Weights of a small model that answers yes/no questions on an image's attributes: encoder layers 6.
Rows from block 3 of the image encoder of a small model that answers yes/no questions on an image's attributes, named by matrix and row number. Rows with one number within an expert belong to one neuron, the router's apart. Each number is 128 + 32 x the weight over its row's rms, rounded and kept within 0 to 255. All counts start at 0. Numbers have three digits each.
After each expert's rows are labels from the 100 images, of 14976, where the router gives the expert most weight on average: "top examples" is what is common among them. Only what is clearly more common there than usual is listed. The data: made-up road signs on poles.
# router: slot weights (encoder.blocks.3.mlp.router.weight, 32x256, trained with AdamW), inputs 86-171
# up: expert up (encoder.blocks.3.mlp.up, 16x512x256), inputs 86-171
# down: expert down (encoder.blocks.3.mlp.down, 16x256x512, transposed), outputs 86-171

# expert 11
router.22:138120097072111104135176108076171126123111096145136146103114178121145129056132136111078150090109160122102081193167141071142125109138096110176137141161068144099109094120115159159138058155112128116126149123141111107105207152160140110112169147164082120118116060
router.23:122090096138080171136156106108149174093084132138162146075091165142154151076094152099149150111131153091091104189154189118138115112182093170129154151124086111075140109152181173136090106102096093165115057081155122167097186131107158085104139195182121095080107108
up.0:142128175130109133140157136095109161144140139122083151100148078133130147138146161076255133123126133087104122097141109122141127163151127133137098128135153153145131122099092108149131187181139141117108117091156083124096080134138099106170128093192143130124151081
down.0:131140125065195124153109133066090131120124153123170143186102140088151165183100114148187121148127098143120161115155131172077136131088108058120120109183102164133196117111113111144091145154114148082145160121038135102132187123115131134098142104110186134112112140
up.1:099147124120090103147122149113105150100078148135179220122150123120133103088168129128141158177099162153144115137128100125100126146128118163126079149139201075193157124152141110120135150108122107138127136193102249100122135120097070123162126124143169101160216150
down.1:101135132134132183122135151137123107038133165178029130154140140087117155139065130119131108138172155090130093163046117160089129153099180096134172173077183149114148094093201109135171101161084109121133102069125128138113145096137109131136126143180133124121072069
up.2:113129119128129117140126101070094103130133115130104083142144114083101187142146114102146143179112138109116143068117096134096164146113150063085118089135110227109114156122149130172136147163172106153176119149129085103125157095102141093090068094162116138100193158
down.2:137185190104126173111134108154150139135130158123148069128127148159126208120158148088130101066078131182182145152149099148139100108197143119072223067160125122158114126164103142090139133139095147148092178148148135074092141081144144163123163135105186138155131113
up.3:115142140107137160139099170176163130074149171174084116143150117158192110134109160127109154174112149028128079170093143173038198115123154155135110146142119131128103122132104172118141144149154086079142093105170136112119096106150102129107123100115152143160084063
down.3:204076113142193157121108120129103146130151114132149143160140173130095136173143128117134138138140096177093179070107154128185069108136141165125154110152111061124146133141178069171090136152164150112121112128070044163173100116080159139077113119091090115139107217
top examples: brown rim

# expert 6
router.12:160110123102110070115177158119129168158092114080149148106122140106165134090140208152077166136173165167086095139172074094131129147132075105164093126151110171132114119158118189154121116127101100128139131123059079142064173118133152080123113132156101149078094099
router.13:108133125096148148135189101106158117125063128134140158115098182147122137112090224096082163144167133111101094186201184097122093128152095167135141158144096129099132077135148181154097091154113130171097112059155111096102203124164158091081160162126114118100139132
up.0:106113141118108062125119135146113079155087126136162135167045164119078111218168172190101130127157119094144165140133117148127152079138139151136104124112135099137094138128085126176112168104095142116151140129121175122122114154101105144098126076124103076125179136
down.0:123124195145166126115138123116140135066170077143093140182102110114112147089109143113132154179094106132087083138094168102139147150116155069124106113053107131126178089101197129112133093138118173135144167149194137140100164145141100108155112127160112165111091146
up.1:116121146143116135118116140156193097178147100061171075141143120098120136128101143138230174141138090110112134065141132145136108141106156134098114178105190123121088156106177104113165121110077134120113124091178105098175074156097106095120115080147116104105174163
down.1:125139175103181140134142128114153109104082166151042219125141199149157125184149184130102103097158131119131125210077104124094108166169127117057143123124139183108144137160145107149135097194097092101177180136071086160180137128131077154134109143091151100158140093
up.2:145118086173150166181116150077110148121127163095090129112132191145184108143148105132107106116116136154135051156133102098153116149081096110137122084106187121127137181111138147166094152164089149135140125108220132133143143106130120147106116099080185115183094057
down.2:152112173147114130066150190094195082122120129097174090106072126155091073140114064122084146105106161130110186138104144092141116170138123153147130105155127149126099087174121116126152097144107144128164065144130151090164155113152128102179125230118115126148123177
up.3:118150079119189080096147139154125116123051122114147158098111150150194088067052104166120129138123128074158153151055083096105132185184118190153144083163110145149110113116097149148104133110146166138124141101150163142112117097120103145159138197121128164133099180
down.3:140143179132087144147167136133094180092136113134161115123166088140065106138149145142145120167141163109104107162166133110121157106112117132127186131109127176113143110120176145132146140157094145098102099095105094149190124123131150122141096098095071120124068133
top examples: brown rim; black face; brown face

# expert 5
router.10:131068100124084100155177117127144159208127115125140176078109141143138097067166156108150082135105131155103168174193135150108151155173106128074069146136127169129141128200114115129098129142088090177072140106170036099086197161150160125153104148161096055126082103
router.11:075114144068142133132157116153172123166138147197169171120145141185075118103137150122154196159103094187126137170154124152161137176101108098125102128166115171078162129135151181083159144162138130186146111093078079113118117130104088111154167147086103137056099147
up.1:146110158129109090125147142103140142139098137136072109164093129063123133140146131103124134104169109089084190183137127123128114124093169155173125078118087086165163195155081150107190130113107142168135109091080163132147131136126147155124123118124108145178169120
down.1:118111113138139157096127123105051184090104115119175096174169108187071115094170129159159113164102106073151142171167112148159150170148145099137121118126190139153122104131136152124111154098129120127105118125107118104148128090100126117089124139149137172119089110
up.2:155140148121131152161085198210128178098080172168039214161086151141132130134110173099132173125136149056122125164142124128168122140120158124113169140116123139133141110112098128145135084129104072128133083155145123135127123157114067136080111101079170105138110135
down.2:103169161120174149145132089039160180111104065131158132123125187140136107116104058129114086114145158167136112145149157169105134085048113118156064144192103119175150165136092137115141105135111110163180132054179140163110071120151180117141123153130110193145062161
up.3:146095119144138164127135110103194145128159133108141155152177102035121124165150082150084116112131118120132166139170091182141181075123094096166103170117082129122154137127150106166107157136108149118110147099082112134179120161225122105147163135166131134091097143
down.3:146083110115148119176110085110065146136136128125142128151195125129153116171171148096094137116111127132113068117130180112073077166244136056130165142151165099079148117155137119151120130127113152128161122115155085116123044132160165115134108103109108153099198062
up.4:135129094162194186115119145132142158192044120196090140116122093150088097123118149135164069124132155127182117130192089141236118199114124179123133089154129116113159146178193168104116119147072149125056082145118053091149127126120153128126129139125121102103125072
down.4:146123073139141142177125107140177148112114142058164188132124092147156084112091079149105155110154173133106106163124139149119120081096103072093080103129095138147094072158151065121113133101123124121095137096094211162087143157162137121175142122126095130155093106
top examples: triangle sign; black face; black rim

# expert 7
router.14:148129099135150130142178034142122116128127112126118156103110140165114132062145143113087135168180099104103116148168128113162046188170104151151155150150122148119100038116134173166092102127142083126126093091176095133101182169155133103117146151108103107104099075
router.15:118122094125136135118184088091123130143088084138144117145132130123110141125158204147135176099120184070050124105188180120084125125128101108140087129126114137139094137163142134121150079130117107216110105112112140099137152192129194122142098154101091114052100133
up.9:139087088134174107175092127052143175136144164082135127170125108171106141159134093108133110198137121148134163127157082191212176101087119115111180124110131109103154124106165111140109079131088076092130114152183145162110111126170106076087104165162153137152171113
down.9:116117172113114109070122108154114097125152076098124139074173111093136120113149081128171102105099136135123216087102196092141130083149116166089103103115138161102109083036117120098139149135163161157160152074160161121088145049109138138165084101164149100135123143
up.10:112128123142143158129111148150168138180138148137083117173092092120144108161104140106111099157107121176124152113100166152054154104156129097117150109095101133180117108112103131132127154125097156113122149143103197134137139139101104091113100115088147179204114193
down.10:133141070076104083090070124094101154043157152127072162139169131110148165124127093106172120118105128095141069125143137117159121175120136116158086089155112180147164153093123140111100149134136150165103114124147195096119141129092137129152103047145155150089135107
up.11:120151104122127118090130166118142134106107074135126133125129108127075155118082110154170120128094120095132161086122124097085084175096138138122129062127120132103169139128139145158129184128102164134124069175156194123156110094146159182133135097194125152085123097
down.11:158093167166108126149123096081106098110144147057143090158127071102168143149157140126152153112134077146141120108108127119212128105158174087164142143104147108152156134055137108092142100142115144102159115172147078151131153089143125075143104132096133124142107159
up.12:112165137147172156132123137136133097131109104191100122187091096127128158175151120064107090092154176120149115175091117104107149111107139209104153122132158164169099158150179117133128127116145138166152113180105142146126159087153142146054138147081111135149127052
down.12:138115078146121052157139118138120170142123195163098151140117100144106101126094162147095187093153194101112114149149154213152125214085111079157142101157117181125153134139083160073092116137156135099195119183150139094064066134091126142125139109110099135130040182
top examples: grey face; hexagon sign; brown rim

# expert 4
router.8:123075171124163118116211072107077174160166117121169134073121136133174141096198147138125126097088127139126144139113100123117113140189124104180090201137099166058170110130164175119114212153089144117185098131122132152155165139124108126078125091146120136163138089
router.9:117144100130133148114185126040130109142090126171137149132154133092107145104099168137120141174194131071106091190174147090160119135139124178156091112141093157092126096187112170145094054147112128146086128090161089135126202179124173077092124166117112121101096131
up.0:173163140147036116105161139087181136105118138125118109102110132172103149081095128141174215109165168101123124132153147150160133140157131122144139167132082106123128195107071106102109120166128142130136182152152102120125101160136131143116121161119106116157188149
down.0:077078112150183132107137129152126121115140124105134089081110158162112122157157133139157075105120165188143119148082122130131107144174145163136066126107115157181093131156066117122110091112238136135141070159095220154107136179167098092140064149118117132073093155
up.1:148167114122139164110126115160165125122120080138085065096079143141120075145112108112096126091109087175089178154110149112067166061126108137110102129149163158147110139148155078183118095143117127117112147157126122165123085105122148163113091087116117087126115085
down.1:146078088156112130143137155073072121126139185093153097055203118167180097115101136086137104116147149149121089153125091105196068142169168145108147160132125099138146083130100111136071135125155196118165142176155143169103101104117105101129136107165153137143094150
up.2:108127144095182135137119119178156114089142139139173128065171157158113145150131090188135122064107127147124161100117133100156154122129144064197160128109190120174199125101136087165102130135125122161122069105148114140114125133123091133129162174014071081135136109
down.2:117138081103009158095177160150141097079131164228125137142135143078156156128128138182124170100153153137166147145123152156104083132150121143151137144107125097082109131124133156115100114118167136103132095117110115087155122112171172170168127137161135044201160150
up.3:167130181141184155131105121131141094083089135111087141158128123162093200185148145104145150101126139119078087090090157127108086113097088107130148142123109171171109144097039110139175141142078114105142152179208098137140141083096150139075118155064163124177141171
down.3:146109090083164132108161118096111122090134095120086116150124125119120147104112147102094034144131139179132148148091071100105171100102161125128090139141132132176157147109097151147128132139144081196118138099124111126132173121117107142132100066163103180086111141
top examples: yellow rim; purple face

# expert 3
router.6:146115161109125148157116138100111166139060095199188150057098134116160129092149144115099191115184132056114084156190162109182109120129102092164085165118144138162163097161128156133105085112101102141104171103182060098134174107152187092100119137109125119111083141
router.7:156134150069109061121171111147099144181124102105141143169167116183088122094186144181147127142157121121103198153142153121031086134144121128080122149129151186108145150137095165141136121160058152135086141130028080076121143150151197131218138105120092167090104120
up.1:158105134132138152111070138121135126164143109195149131106108186175081173161121145133144118113125132103081123154115169104099108139206160185153137173108088130101083107078109145090101114148126084049141089125149162192145099117102196128119201117255150141166126173
down.1:192172132136126072110145106127172131084101189185140155119167150108136073131149094132108088179139083150147121072104128138144136105106171102124076133151138058150163130105190162145114118099133129156090157110112106132165096144197021149150076125102107096112133169
up.2:078162081166127168160164103123146103058188172089148162106113122123133103127102179089136129106137141137115077125088156139081117079109148177108113115145150075066147162133076103140086114093117147098131137179142193121135121122100119169118098124133099153147105072
down.2:129177105061138062184126113188164176149115152167203133175104162122117086169128106074123175145166112078129126116101122167162196139124124151104077143137116060163101153057128066138080118153134103167136152147189122118104123112089110137092121180176148134122142121
up.3:119159109123147156134108108163112124146047135105043128129082111096108109151142117179142139078165178177142139170124199144188127130138112178157135137117109103116119120104052132133166134141130121120121067138103126073151138176135155102163165188067154140174111198
down.3:143125168164094101169074108039153082172092126069110162097146110149087129170143086159132118158112148082139122113143153165114113160115161138151124175156145143134102103208197143118161085154145117134116100154141121087076111105078082140155146118109074133066168121
up.4:081145091074101089069139105068166116083144117142164175133081186138060098166159157067203159169120108106150044110162138147078152110072133117108122124120229173146132111114116118121156138127238153141165130121134074092150122140086162173104114121137150096107108089
down.4:072127131136151147122115163186096164162145135130134116095153086091122176106143121099148134131146141166134114133097097131212127104129137171157110101118093070175096124124096168093134112178066101167116116128084098151158139137155118088129155128150106152115135235
top examples: pink rim; square sign; black face